From a checkpoint of a small audio captioner.
Data: trained on drum patterns on synthesised drum kits, 26041 training examples, 64.9 epochs.
Rows from block 3 of the text decoder, named by matrix and row number. Rows with one number belong to one neuron. Each number is 500 + 40 x the weight over its row's rms, rounded and kept within 0 to 999. All counts start at 0. Numbers have three digits each. After the name is the row's rms in percent of the matrix's.
# fc1: MLP up (decoder.blocks.3.mlp.fc1.weight, 768x256), inputs 172-255
# fc2: MLP down (decoder.blocks.3.mlp.fc2.weight, 256x768, transposed), outputs 172-255
fc1.522 069:470539506518490497439402576495465536505522597544444580456466542496542545476624488544547518501457423473570549495463486474537573473469528516509495518474444454459532505556496507498486518481562545499551508501473521506495525506484461482400512464559528509524
fc2.522 162:515419490449454476465537475490541483545438445495562495469536478404522511546473482517436512438501524485482463459503519444509449419543552487520559485488517498511514478500521562488477484530499449504577474531523489463424503499527519432512466534514431433506
fc1.523 159:554497467512513527438518522527517497545444479474545511449486510477557480495438568562499478510492520532556482435561525506508420546532503456417474582437553508485514513411506462491483471532406540475490545479496581497467537425510500499458488483521465511491
fc2.523 171:480491469487465524491555558521525480529477407461620526485512526475505508474477511530501518490481505568562506445530519507475494512506465502460465573503459525540426579399487449504513500487467477438469524512479531473448504440508466465454529506470440546484
fc1.524 079:481524531528472513484497476562471506475451466530461551535481495487488462474540483531464442508454508512473399522420493562533498504495564564522445526528532471534527477559504512566504515468393507420463557574559448475473475500498532491581494432543486526465
fc2.524 080:445481482454525516522458531457551488520500492505545509435512444535475554479547565487489451516543504465473553435455442493477424568538521505488550506478478536516487468511469546423511530484521498537553493467516553482522480529527475456543526446461568508506
fc1.525 086:538480511581491467473563581543567555491486526547406558469492555507504543486473568528409502492469512522463536435440479491550458548557472489461509488536427490462517489474484522466524490478485480505529457466467488530549512461478487491516526497556487472518
fc2.525 132:525497473447471522397470444564469463442447407561568440516519528530458483445460523479481426556549478571505475493567486454489558473505534573520495464477489488532576527534483500526454483516528469449500493474470464476494446527585501494516493461486534573445
fc1.526 122:530421518433532412522557525426513589533453521559487500559524535522525463555514501521570474443495467486515554532493486540451430508500594456557509449509561512441478546566487524488510497405505535451479528567451491565495514542512521497577425468508466553430
fc2.526 093:530477558450575498545527478465490416558449507517446503501472534453474508518469444477515479428552440473478620504439470442471526515523503456512505464424519516439462519504573473525556499528476493517496508467465557547541518527497528503488408528432511457569
fc1.527 083:514493568513517519490569528514527550457469496457521526442481479468490515366446476494483503461474464522532469548495538564550495527557524517469447495528528498526531470445528476509530460515480578427493588580527484468476474527537525437519522550448498505499
fc2.527 080:481445466507543570476414448412508464502577498528453477481520485482551456539476567499445515458493531398440475536381481535548475442493500493464473492532462557517478446526492460499492570514492508559518530476553437489549548484546477460466500487479470475496
fc1.528 083:523503518551525467535477505507491526527412488476526582486528538460532507489511545505486553527551520504520392465478493420499519456460506431511553453532557534520472496524528440607450540497481497483580532482509514493482490495496494490469498468480531544470
fc2.528 134:466527534478548521525505544520432442485535525520550425537530514542415488479484435472465532502513410506535567557537472478442452530475510565470469508531513498508489478550537454535534530493522475525474495552554434535445468466519607517451563451445568471538
fc1.529 087:485518485443468494522438566477473542469495489549536546509512423505565527583526518439553630539555523526497552472493495493546522496434581456513518525429463497533513478452476470522518404509526467441538539472498474508450496464465506498497486500577507522431
fc2.529 097:528452519572461485429569435525500448566452509465493570477417571483532465471454493508401431537464457488454496556531491427477503525545465461512503471544492525531469532518531563494469497479481522536484499499484523512503471511542489574445459503516471453496
fc1.530 092:552455469523461454425476497481519473432536531534437477472432512443485494548476428510480499459568456462472520500519580513526552472481484578474545529495523465501519519529557546451501509477499522527497490501494523499590523515405483529580447529462484514405
fc2.530 075:529499499500507527528507534436526439494492519454552461553524506531496512526561529448501554535515539450509465569508493508501466460533450586540484513537499477578451507484476452508522440540550523407494526482539445514462509578524504489468547540459557443518
fc1.531 085:515464487526555525567518518448503482543523461530475467479548525468487537470503516458481452516524521497507456444506470417556538494511471455581492462566503478566451504424489557477460427457507477502554535485484480481539500457525504502536484501484523579487
fc2.531 098:514479525439466459436534528544487498536456478473516544459524482458464356483529461488408462530491480502469455506560561491511444514550485539463490448498542533496488502535492474456465565543506563536503533539501495415490538466466528485476531510451470510520
fc1.532 148:500509432535490450460524481550606538589479574567447422499526484501467510528567500452501536546450538480464488498523442419487505569493555374507545453487516498522521491473507514502567503477471466492460463503417499492464502484560537514451527518440474446425
fc2.532 085:504421513505431403544459471541551459525523554487539514541571535453554476426538582513495523475434466502520428500485570453477476514431507488543540542527473503543504510486507534495478480489516450515450516530441503579525497510556559545464507471480456519408
fc1.533 099:568485556528545471536468453469462517419565530499494443474509508462575472483564439455501458512509458474557553512544544505506519495483501547484539419483482526510483375499499472481553530521495545462486492520507518476484521514514486498519450446395538488457
fc2.533 078:422520399532554500479503523469524549430534525478431506590601517528586483517501495495481536477526518482504481457481470485473492510482559513557507548490488499543540527523423504548474483560502585430533480469499524536454514496506537421479508490559524490506
fc1.534 102:474505477500512535436527481611537525562522536525534479550520514511552527485543518560481500547446472484515456485520524543512524462455508484511430454495480510557554529505503506464530493537469545545459470578494459487524508477539523508491490469572493470592
fc2.534 112:552514474556515525484501455439527536534531489516519570546422451466478492503452528516491473507515581501498486474519470449485475456530527493511507579469464533522479483524502520445485517529480552479468460516476519546488533533485455539502539511487539539558
fc1.535 072:538372509528528464448556505443485521483391415543541514508495535462525492530532550468493533470520485528400506480430520550529424484501459458538519435505456508462490491508455534503530550503482515501472529492522444557563507465521468447522539424468524453507
fc2.535 069:480509429491472549512482499433554415495433525479465495516537510505477492463503424513471503475511483431468563536467547479491496473447538490484488496558451492501497533516472492458476485447502500493488537471521532420501426490468604495569515478481500464458
fc1.536 116:547549446554531535480472425471463455567571525446523495536437463490550476492498512471542497480484446492459505535478476533453446488577510513480503498463474540458473432472563495544548534554455494543503452457527521472620446521570469517442537477501445364449
fc2.536 067:515402454476430504537490520542556504546513491452491551529499519486526567504491516552387498462512504475433448462465425521415486556537528590495453499500472517476551484496534431494471520426525437492465477480520471475442540572529572513508522478469502489532
fc1.537 093:546396517583510492500500546449500486512498450588445455481541509445442487504528548517476480527525516449459495490467488447545515440555456516488529496507491495574457557502515586548530448537563496525485543497539587480531507477463474473541530567433524498452
fc2.537 098:484541491526482480571543512478573511535538470450503516504461528461451409466499489535453542523448508480464477531529492463440469494530581477503532495556567523544484456570508522429451577502492528497456499506509523513546574515484495550489516581571499481527
fc1.538 087:398516495451494491456474462455596489520467518489486546474500498473488438474479542505506554505565507575444486456484535488523518487520516527543489522512442560448491561557498499561501483535505490558509514522507463524501524485537520473457415544529581468485
fc2.538 089:500530532555467474551534534530545540463474487538505483516504493518419448487488508504478517457444523493581449517568503510472473430518516529472479498534621508543523461479533472473485526466495520514527455481474494558493442540498542463458547550527492477543
fc1.539 081:496461461466488489465522527536506569503572562459490519486460420461485501524546489470496539491558468482444499497429505351428499517474511445512470525482551543479463582482510488460431521502473460486495566488494468494475526493497459521423480481482503490451
fc2.539 083:548520451566514519502533517437512475485516451534456487487513536458499547545594527518456435482526538589547490496505488506455496496521480569531532493424419509514506490503530516485490593444587562480494463476489523515515497489489480482506500432480519481516
fc1.540 087:499504471575487440443511527512494508413511555458499501532573493470502533507421523447459524488469427490524496520582514495483470534504476490405487465456485439448497548556477484476478442512473487514499477503500547539544497480528531445471492537434426463477
fc2.540 083:531524471470503551527524498583474486461461486548482556512492495495463580488507468535536453556506475489507549521499531486553499500485496533530484541526558567500472532418535429575518499436527509470472510470442482459525480549483419539454501513515493468414
fc1.541 096:554444522515485487486468498533500521533540559482518554438410588533540508518456566499509478528499534529496510461467485442522484527492549547505496457493510460446556502502507531498520446538488494546590470525533421490490482510446430504501536550424560490554
fc2.541 097:488511528464508501486578449496557471462484481476483493541526487503506510499450476473469548500506432534486549488508477483475569486482535454511490496536519513475587580619524496456452539550598510396475567468498554422520482467469434583528455433480556439520
fc1.542 071:490570504505458482468520584433453521508460556488514500543450484431552416515491512522489559479472447531468441473465476468585529458530435433535437457451495496488505540510456518529571492490500505474429502512475479514541511442480490574502512488449459542522
fc2.542 090:541571494543559530507502488506531550448505482522490525473488456567462518497470502437496483490477500517507533489539484531482552443423488535571578502479567478552531445617497446469448545512496558505414488470451488516462498512440516504483572533514450524465
fc1.543 097:461474555445493459496491516524510541485457505476465504462626416475604543517498513486445557534500506516523346505452481489482530537493471524504494451510481452479520482490485523512520510483559542500546466500544516473514499546544492459522522518503562566500
fc2.543 089:514486488536472518509431431496448457464538463439512519555460474465520511514494539443491515460537448448478473514460408568541476524553504489507428542466441536555456453496458566525588555476508459518557475532483476501472534490462511463452508495458460418490
fc1.544 117:579618524519496498436531518528503559477468432532544455540503485554488496518444531462498478481548518468569488485527487521428523465599520450529495545516491516496484429498500517540456447499554475516440593517494518579492503575420534481438465444479528481495
fc2.544 095:489514549483487475444513492525464470471461464491481517529549390478538449548570529508502486570552529504481468520556477543554464463522517442546500550519546539555448527496521484509491494498536478550530548491495537515486545497496522489531508463508436533558
fc1.545 097:517463468470498473487433553527551507447502574486440468480513579428545493540565455495475470497515553535404431409548551513459528574508466554564481534471488523587480502518516548515457395450563508568439538474465582549503556558481485517505517567507508495498
fc2.545 049:470443479558514448495517535526512360553452449456553545521441524550466500501480549439504495491490512497522484425438461519519459492488505459486446518581464504483434457499554508510508503499512504470479500514615521438532446526483484484460474520507452456560
fc1.546 087:452449491535512559541531390456499493425514571601481522487509476532548482497483568449435532490434543527504530486476545451491518484492400508492523503506577519461520500518512520574475488511447494470456472535459465518509509511517511505508472484530458540551
fc2.546 071:463508408522487569524534543481451521533509501456583499491466472500438448510529511507519524572523561495565560483543505502511458496501524518468426482412469480501501558442594587452524482467485498497575515472472524479484459583530454440494477505438451485472
fc1.547 094:465486530482428503507466517536481496488441429470542561454522472520545522394492490560520478553517484488494433424561519495466439482520535488480418494534497523485546459536504475533471524473516567467522534544465470537474515469511551565452575553444509482469
fc2.547 075:467473504555609583447472454506472450502478497526465464502545406432471512505521563470465501425485424513478521507472499528483566501436511541493551543522453493516466553525496543503445456472513503486506439526476537514484499510504453458572538503525439527524
fc1.548 080:533561507545470536499440468580447499521524547532522505444522493472533482496490448547473553510466489427567497482458427486511586450542466411594558436523512501534501415516514488461455520485470525548556491483548509483427540489484419518518445460451474510441
fc2.548 074:457501522487512431484501611448491475462475513540509511562527486512526513416516504490463530526473530531470526493500581459536454431467508527435598491433476504516436539511466544473490532495505483492477474531519476513605477455464596458477513483516524472485
fc1.549 098:458491450509529470491535515547483451509524532548471457568488553445494522550512427536468492473483500502558493541499500530440531416478494531492500462504529469428452613459542421497475488460526526463514489545384471506493526500477456514529494500562531538541
fc2.549 076:575470556479518482518510466447450562434485546509494520451564459471517519511495532500514394430520483542514588405533532487506458529503489463504543513419511508601546513516504502456524470541511498562532555522541571434525477487559507530508455443518499433537
fc1.550 121:517545514520499517500488426445479572555542486523579462454401458475448549481482484527533464417501503511484564501521501492488468511477463540464540431532558435575471569448544543581472415533456427549469470517504409566497529474482473561524533473546505471519
fc2.550 115:502462521495454543510534524561526511476514541496483518498521499526531515557500404506570498558475478533492441497402569558559483427503501471501546429609477500517544538514530562487480465480556474490490507596512537475501423538472561496443490465453592533509
fc1.551 078:485446523472482507554574474498495524442475508502564473535529553463439498467533574450555517473498489524555514476492455439571459501351510490546484517537500484477514542432453540517493541424450527467518474495492515511495529519525518496459548488534481487543
fc2.551 082:462461543569496533494455456545500465546509534429469503471524568554432461520503523525493375534645476513495522485472519515508558509513551485453505468465497522542523486512526505417489499493535503535553450482404572403467452505443448529480446526514518444548
fc1.552 091:524519503540484517520601509483555505454546476480492455507509498424506504497418480537484484509504450519483494491516495533510500478493475457543495568491511472473474569502433470452512459509519520468516517446498456493408487507475475562529459563456491579440
fc2.552 175:506476474469506511514537523484517492530469466480491498541501470537457526454490489451428495430543561497496492473503496498488471525458473529503502480495537546509526446425557480539568538497550511560442475529471504432500502497512539461502504466507463430551
fc1.553 117:488548510520525532493569464482539597479477454443563493434525482431470544524555553496513497488489496491441530518494515505478547560511534540512529447497555530538498522484526502410492513469469471471546532518444571464487524452523475513506487517531473467507
fc2.553 074:556518535502505505505422616431436492549523552526460502575600489579494477482486470482548500545506454495487522547536494500530455465480536489525467536425486513555540474458441402499537499544483564515500473485522499444446426485496531489507567459533522399544
fc1.554 082:556473486505543491519474507480451443497396487493481535578414458404517524552489480448430419514533513545542573556530470463497511546478517555514410503491500499508450509543441464543461474501526478470465442483486487449432441543429529467478474412491516529497
fc2.554 097:455520533497516615536448433525538452505536554465510524428525574575490453490456491490457542475453439512472500510487533503499475518512462498556562535555531515419512455540485477460513543507384542447546483515538506521499516509594409504502488529519465476494
fc1.555 092:540424534517463460503525548464524508474502478470565477452454492493423495535449489541508539483582535490519454457510485457491497448511511551566497522468582479510391533461491474565488467451564512538481516524504407474515473443497503538501450508495514483526
fc2.555 067:493524444459397509439474502457508478454519534494529533503473477577509480438501498522463481553519519437473546527447518481518539488494556436398533521481465517406557584503544567455481490580486540468504499473538501498540577489479467455487507463456470520500
fc1.556 071:450461438529453564509495506507544532500487492495506557488463512508518409523505532487467491521564468484442516506527476490569510486463488498464475511537504492460472459489509551534493466456516526556484534460511537541463437572486477503513455537508449495518
fc2.556 057:403454504464587548483468468497515513461521456441513547518541545497470506454518489506449568532404460569550449511487530474446488463543433433482498506517444503539488499510507479472544455501461489416527466522575470499521447478587511525535437462552480512559
fc1.557 087:457524525525506478509530552587513514487478491427498463552513478480455533420524528440438434543449489480494488551503500534545531437578480413531525486558462471468458503512516513480485486590536484490498501479487581465500520487456444487545511555507557468514
fc2.557 050:552526429592409465399444533462471494465528459506447502511517513559594471535505589510534439464496484515446488535478456493512533510488471482487471551381541492547424488565529444465479418462516541488432515537550402545515479525504548531505467567482545471490
fc1.558 078:461503434492518492522498482517426552433536492413484406521518528460534546495525424518476529523605434565546465575523483445513505522511533557536488440500527538547473522510492535536478512488529530546542435590538567477461519497545507481478476525370510527459
fc2.558 106:533563575460513526554477583533540445533459542491484511479555544586457464535504507403548486513470427496462543557498515562531470494451426522475467519537493468485477512540461560515443532437495480499596509491517431503523513404447470531528498543528471439530
fc1.559 112:496531551513541468437482510514471517484573549493421479523467496473482520501516482536466508460549462499420421471550505514469550479466530449488453512516468529522519502417490489551457569461534516517482469501472495553537563491495485457468506488453469429460
fc2.559 095:543476627500557444554542535488567459524463560555523494504498480512504478495457435454586485456488481482565585547439488468371473488523506427482539507461487440437514505492516520459558434461471539483505513513506467529538503530495465528531404499467507554486
fc1.560 081:541569644489548458494496547518388513507484440506548499500488465488569521540497538512535511573488523535513519475448486482541541490496434501467542500505514529493524535503481443489475429455511442470540470494558473486443530432482556531469531481537478509557
fc2.560 053:465469463553537567464520548502478498535561472537491539498485509530491405529496494433458540523483521458456423521484502494472470466532491453527537521624585463538459535481574563496475539544522515486495472474431518460525506541567535476561438499525466589467
fc1.561 091:496421433423467473498535510491454464487514423517555534467526507539522528492466435568471472447465472541502517586501511451521591446477497521524531451465415511529451454530545552467487496460555493496454495476520517496488494460512552504474462494485497485576
fc2.561 057:472481568497483477524510517483516477519510573479500559459555527491470531454537540409467414478443558463524438509456484432501449547463537532517476499485532399527505498545446410497456548529470533473505464472468580492435504557481452463471503525560508478506
fc1.562 084:477478489475511438496540488500523577452520509510630513590459519490525551513507588492499496440530479479490501454515573467427504524536445472577527477512467507506560494488483518427524482401512514521555467433450484474491513531502479501477514430473494468482
fc2.562 121:545548488518465544520452501527523518468500450475433461543468542516507469477457376542503494546443473583494546500452487506590574554503512513466442497500527458514453506524477496543499495541472508493416532557538474526452482602469498514546488469532478483569
fc1.563 100:552463489463500517498532504400481475529487454499401514543525448514525525487530483501510456514498423473531421478510494488575454535518463518496495488518528462529538453458571509556507518483529482548457449515499570508477518423516505444605449490437528462450
fc2.563 068:437506517535493569610433566559498504473487490479536476488461468515436506482459509532472566507480502482520559461509544512543484461472493554535501467538457511580513524563397504492461496525524471435506562514424473498509545459567464543507569478519445499511
fc1.564 078:517475501533506458527550543484475500474473489529469502481445480536538451487539548502481472469536567525549444510480513448496503496489495438486523489539492407463530495528435449526523480559516508476538466440493613456521459469554445483423484484532488488548
fc2.564 082:548539498564574511516556514538469481509504490481488409485573507514488477516483478487436571481527483520548474574520505520537436511475497498518450512502562461502515460526504499564521597477464511443459563537517395538442505492471545519476549462411524509558
fc1.565 074:480479548443447435467538494543488567522470496506523555469499460574451508478541459517457604513446459489517500464463451555508448514434504481553474443510432564506603527529568489498473500506462544497518484468502478474463565502494447481520521430462434531516
fc2.565 122:509468492496536480576566480506529516509456472502528459417528532550527502514576487516448459550521492504524538459465394491515430433488471488538504536544470554542425510603510509420538517451541478462528586535498433496483429528437517424488485466551509479493
fc1.566 093:524489542552503525461490525496533515523489499516483561505479511493484537416509519521522541498545476542452472511469552519452515495509457462443489547534511537503548498522526491461484501480495491538475490491533495483506548512532421474437445454494550404432
fc2.566 041:533496499486453524505461503483522584491522485501475460527521499447454472536465435432477512544431522465587491504528468472573478479486545498487474462553559558443558561520490463503540514471554540432513550576501508516516402519487538497571503394549539507493
fc1.567 116:513431491556440459491470490477464417554542457479500496522500512521528565513534553465570492523497458544461456558520488503509473541497499587570516440485476503518522559533514498537447502491502541545477612491569450508546445524541514554503455570511495473507
fc2.567 136:562417473508518559524476467451551449528552476478487481508521473498558538523595390454472507509493453499521485475486495515560505602497584463496531478530486550457524453489572515538437506551526445491494554461501532516558522516495470460513467524489502492506
fc1.568 123:484439526464435536438455487479547457440481539502466470515458409500490441472534491513465444446529468518556485460531484510454463574533546508421564458443477553511456529464516511568535512583448440519578548555498547498478499546510566509526519485551473575497
fc2.568 084:505506539495492546522467511450555521473547593562448574529556480517502439487580494476457468496536486486523470439503518501430472477470448500462429449443519557518454473519525457529531566592502434467501534584509520553470506556491453425454512474560475539519
fc1.569 102:545548516588511483465502462471527514447405533473553440545503518540507502476469508506494467496512486514593486451536475476521454502539498506491495468581496550539470461500447554488500508478579468536387483499553491577492511511436478496479499490545491521520
fc2.569 081:463519510475467527500550536516529518451545480488541479514512459501530516582458513445477491504516495480491457476519470529522440482624530456477501545468477504522493516511457463511486424485545499470566635524525548545503508491471507531448482519493450436620
fc1.570 093:531520490503546470474582442536468471435569486523510542490546555501485507503563421431442491487544515497488477498442568491532620445477455530485462472485501557508552608430530501453560494482523509539486527495429515507578514544463481604510512452547444541428
fc2.570 119:500479520489472513498433601510484563522479495467561414501543469577487556490559500520547533477602514474468538544455557544481568438465476552504462517505485471457429481545453552452479547513472508508498533490559500469518525538441432568516506549449543466586
fc1.571 106:474555479527546503448478454456477557558471482483437500599476469486539483466518520534523486507460429504474473542551491510511487502485558469539521492525536427461466463529463463419428515481465460542512460504509465523483501526583504500498573458471505600510
fc2.571 130:535496480533486471442430555522499477542462519439561469507472511482448552508574488454493484473569572500440542473553523478455491459503495514510474534473432480497453418503518616559511485475562484520546432487437492466506449521420467516509453548500516469480
fc1.572 140:491515488515541505490555511553557515495529457462508533476455489479465543479461408546442535449537494548450489509477524494490509467517493459477425499522508479548450548496547602518480484520512538497510463495524517542417459512492492472499604454439580491535
fc2.572 135:461496489513459536531482507586464492528528542497492533542485523569543498549441415521560471494524496486469485471513518494548493499521482498540534403536466543457557592534564540538461492465461536484524465554578584511482491539510477447588494455498499488513
fc1.573 141:565461546488506478419508529477512537461528552544448488514546495545542501481511585477519479507520547517476525542535527460529534502440524458536507470433547471495521477460496459544506488492438532573485488545515513441497446526511511583563524503509513493553
fc2.573 095:563555550516509487481413532480484596478511517562462488499630455509614494467508527496508448560496521544477465512444569439552492525442523499517449588503632514479537496540502485477538429467481486555525468544516516500547431594555483527535521464525472456539
fc1.574 086:500571454517436498580548484501459469439540484423437489494525489503536555544445487493546423466506482428489478440538473544502592485506489496521470543510506502486500524484455521470496458543554472499516503439512436544445493548504444531485499507487507567517
fc2.574 194:503471488540535542509532522504470471512523450494532469553522473519475559440524496507458497459539560525505474465501503471510441487469446533512449490526512580504505437414506518527549525537542491533454483514465530457527490418508528390531544476535496448573
fc1.575 110:566531462506509471562449547464446544477496566523452496528515554514576521492489505500524464495537414484452487501500502476475431546532473478526496507534463490511517430503485565544498475521411588480450490519532524528491419585549465485501505454515449504513
fc2.575 085:510526527539511512512448507517503507470556497510550427444495461540588457509471544454430487535442546520472496520475529477582456511427581470515503568467497471511509484509515482501503523454511469459494475513538531471467456461453459447579504518528524442593
fc1.576 098:463512510506467479513484477544491485533425448493539471551446504468448475445511487536493502525389481519528507506542515538540528589500469446596491505476447436499491472513558452510511464543439453486498477454437487475529494500542496553570551475449419539451
fc2.576 118:511485504538493523485526520529437530494503491511482470468485484463525466524435527496538443437578481491500450558518494476533512471506526480500506460468489504517470552481512517507474481455542556509509578521525494493428486508464504510488546516477429498434
fc1.577 077:457540513453555506496463392507460476559562502533506500477480509456532536526459509515462542549490523549459516521442414573441478469491502440631471540519449472493500473506490472410481488513489555467572475516541437535487416479559514474477497521497520478502
fc2.577 128:437458503521446468584541577518530477482472534454469570454540516560467508465491414583507469447444483542554515548499486547553528472578532433421530519487567531507523526491487543517562531398494451499526538479442539504482521466412453482488475427462515517442
fc1.578 079:461456487480469542480448480579555456469422495519506484440478505504538451473492522517458506553477535513460462488505519518482515569529506493551487555500536489517463406467533505575503530552498559474555437455469535513432497467541542516542451482490497527511
fc2.578 075:569444494580509518519451506484458535503550442480526522469454446532452513483436478455485598511424453490552494477451464456477529484509556534462447497513501500470488459525501516487494500492500416508487558455529583466517528508410459491521548466493416480559
fc1.579 113:514461536522474452422551477440507514508480527515530489507532539491531515495449508521513514455557539538555454486540500525543558442490484448487516473548488458545451550533482422508535543483511519479492470491498493519481472527565540522580532539528597522504
fc2.579 094:561465443471524576531457559467455490505588449553482521495510485564550530471496576448500502507494492466400481461447482493522447506516477499504469529470552474559463492487484494519538530505453511517539470530471559453492519518517458500513581493465486479614
fc1.580 093:484496512526566491493513574512521464514514574428389486476496502489492435466458451458531581520565510459524493564541545523449508569464477466574476466510512539515456519539479584505414421513492456540554510518528510473545587552544479476468454512531463513499
fc2.580 121:477590525468537522463464417492537522490514464535482488491482529468491560482471518535501440474467413567574582458466495470557531581516509445501530492482542475435489454537486489488477502419498504533483503488484517508463475506489550548592522450420492507503
fc1.581 098:528511484504529534553577513568547474521524521503570516460446471517524469538574450509495486483557476522406527491463457474598450536520457575501447526535530447466545528546510450488460473517469510481507526548518495533478577435539462500476520498532479568512
fc2.581 098:534470454479500497532567466443476419491450477468466462490488535454538517537522453434485519497573522477480542450482503480454483547549500534403560467547570475532547462489538473496543451500560509513536464467391562498473523453544550513479464513516525475529
fc1.582 089:545515505485514508459489451470504495454519510481545409506468427509520477493544514471439494436529420513499504506531456444550478497437562529506518525529497551521500487605559491443508597459535506450504493518488412485559411497527547447487500476496538525446
fc2.582 092:528440500539522511579505479454569532498478504544424497561468543506490557620440564510554545514413452435525448531477473492495480512521541452485438550486531455516506517471469486492495420466528506572523511464547480492425517506433484537557587563443477544476
fc1.583 083:481519472493507483505593483536402462534500498529498519534519545528540525505443547488523505523484532520583498475464568427512480538551456503474476599497507414573533550437478454521525502485473477492495512526474457546501482534490554425547480475490532533475
fc2.583 091:498540484476531506489517493444454458455494468570528599529530472540497478473565490530530538515407564553438472571544478506484454533576453531553474554496464572541484479470461478510471500488478501548565483499481482555529528415478461527479438489531552537569
fc1.584 077:514555398543487512484503549522542534521485503453489431550498507497528497423563488470490519544476566586455447527465490413501398486537422477543514530529470526436505473510483486533446432462507481489446471421569496568559497479462467506564560461511553446479
fc2.584 086:540536553539457499467480554435595394464507533529552465568465461489540559467497562623550460443444507528502490472495479536456473531466500510524507508545496487479534509449502520527484511494436524483534532455501487476558509477467547486473492476480587507507
fc1.585 106:511456512503459505433509471484544437504477525401567473513541476449562531567491421523549459513535565594492527542461556460530569496521453483552529477444482493480498507493535501507545573501573573587555517459515529491426473485503532494499538492444476495511
fc2.585 080:493497481558528506588508498462510576514477476465502592509423523548470434476483460470506543552386543468471510469493495488508530462467453520496495454548534442479547450470547467540518462512474520477519500501522512476591496543509441481500587494477491438497
fc1.586 079:502484515538454495481507526528418432459526545502490479508515441555554539474490480553479506454465519499509487480415497481539502513524473471450524471486509498452553463505413507496437476536537518495519571558471544489399430499567421486414487413519504483490
fc2.586 132:486552499490536514484483498475562472544480514483460440474515511447416484433474534526508563595510540443500518541501474542482497515440521504546482512496499513558472518538530473568541546430536432525512508457516427583487567466486545505510504485442563518545
fc1.587 071:564443513555529499523478561481521507533577467511460541538505500549523463564508483492554556498416541502566547546456574489503550533493520485505506478499468530493522450499530525516539474501478551466499536519433486544443386512477498520528523420474504482517
fc2.587 138:521581411442495486483493469556521498574500533502479460463446504499448538468507503467488498493542527546475501520537492516559467470481530529486555483547534524614502481508519507474442499505474441513447486488517501500576492432484469517474453517516527461420
fc1.588 095:579522530529528501474421519464434497450505424495463467478502511420582519520493446448497480489584573457473419518433508530448542455521453461550496524457491475483569484472443426541386453511480465471488527462476466468522467514489504493486472428454435488462
fc2.588 070:447394507477536479470518497544620442502486525535497565517534487519499521457472551520566565489420489471527595560569466472514447519531500460487482504495493565548490479546565506460588515508506553528516558474480485448446557473542487463487539468560543568476
fc1.589 108:436457470397472485546495563508520482400448468514548522427494473503558552511499483553466483538533512494452534519531496466545470400516437479529458478522553465452424540513528485393529482566549460502517502484500485445517551613487473483446419526449521533549
fc2.589 074:440484482491502467486558500499450509527478487570454478543479456511503440450509469401489498585476499471542441457529516441398472540493581475491539513428474535477522494527518554549569459521499505468537514527468542514498520473500568425557516444468518532503
fc1.590 081:503526542468490455558588503497487464483511429514480530560459461424472467466547550535501477480402505451528532547560554513518509465532591502455507510512420508459498496509466521518557514581498453512522512551471454486523481476519506503572510529488530433455
fc2.590 123:409500533527526535536438535456521602424475561400460489489430572567550515545544497481524528495534541568525446532453516515486387575571485513522524526491462483489579486535527460512496521467473515505465475500526475476552489436503501499457507513530429578565
fc1.591 097:566556499429481508482464473513498472455472506547507499439472461467528422521487472593499509492466472550531503557484502499433441459546467476607539505461508524398503478486540469498453463576526493500548490529529478546449454460614491521523477449496474451507
fc2.591 099:501445509505450518519494508547402548507484436500525507490550501475497510473465466494507473494550500496474443532524532527534508568511496527367525483480473526575507463530539583533415572481472571507475554461454480539503446567507530505467560441490482522424
fc1.592 081:537560457490477482533533501449496457499570502484528407506522497528458481502560556487459491497529498513569475473585519445518438476436526466512513480465535398422475480531470536529475518386511556469501581482522533536473505529583496525467589530562412517573
fc2.592 094:523454543473481535549549546526488559466567517516502478516568445489381587494495510515524551525489550460418507503501511513533521479449442495486494538490492583501527462495493563539465507436521481563533503505591411510576502558476482569559532516435484537511
fc1.593 088:494514494534549515489464484473514487496565477545488560524570517502503492498504479462426461596498529537576490490591449583543471503569510519545522436489548482568482434473482536470495510458554450468528474455473472461553442518473499535514464491459513565464
fc2.593 123:526459566509468507536546499394472473484553494566464536485461519417495473467479496498532455514482517497492434491481512438519432483541506496474560457479451503518484486476565418483452510605548497487468553526519483558499475547539501519496442551504505481486
fc1.594 073:518511570515503489540479577496486511480520486474559505594480517511566473515497540499527522506526539573469488527499479436488471447530442502520503475492533494545482413477496484507583527472508507620459480466517538479491536471441575464521533462544465520565
fc2.594 091:570481414474494493462475506500554482472490563491493501498461550534496558460589548441501492530523452517446549513478540474437488482462515506488482486517572513473562473533465512515438585532541484468497506445505527468496482505443498494473493536507529560473
fc1.595 084:524506434548472482499532504516504464475527487503528533454471513490520540511500470489433597400472499526452496466463434478505503541519447479550497502548530549491499548472528490516461466528489531432546484486453489497405531455533474518510576490499443536459
fc2.595 069:503496561455481504419525525461534522488490492476465527471522490487510476465535492548498440533559519500476531509543500455479416520564550579544509508443433492510567385472458379527462471510536434506527497482536590515499515502566487507522494468527461419545
fc1.596 084:513542521426487494518575496595505483521587460419496497439485544514426524442539509530497507493554499521458514543439544504526512457548504480573472479430520475490528461541582528519504504476553498544480524502443516440596544498525468565550489469522495515475
fc2.596 070:560451473541449524512464582487488485478464439513452488448544497534558481512612506429569494519494550531461530474532518540547472568478486474416439523520517523468520522526450503520476519494433525429542465497561576535465546495522472562507491543502517491521
fc1.597 096:494486538499478513458529465468469549517425525571483490493498634520528547467477496518524552466517406501542552455470494516509539470477486504497469503578510511473511497522465514510467549485517567508441485495491479454524528458552492502520566461582466454509
fc2.597 064:525491434557479515486502529455473571397551449513483435512494463476436522461520448501561528553456521544451473528502505481475488518470513444475512526516478440416532545475493528523496449498491493530579476498468513518512516545499502500489430455481504542499
fc1.598 104:587500457559466411471506468552509515545443488469542428415471475581549567492500523462549505572556499431518547520510522537490474564533472462488444502485488550450477484530503492562496521465505555540487571542536534571448445519423483528439431508534498497586
fc2.598 067:493548422489530491523459522441496561513522524490463430484558444520398535537478508475516484424525505456507549535517528524531491455541550544468526516503504523493479534564531581534505487483578422407518548532499505435474502520501475560469483523537497454459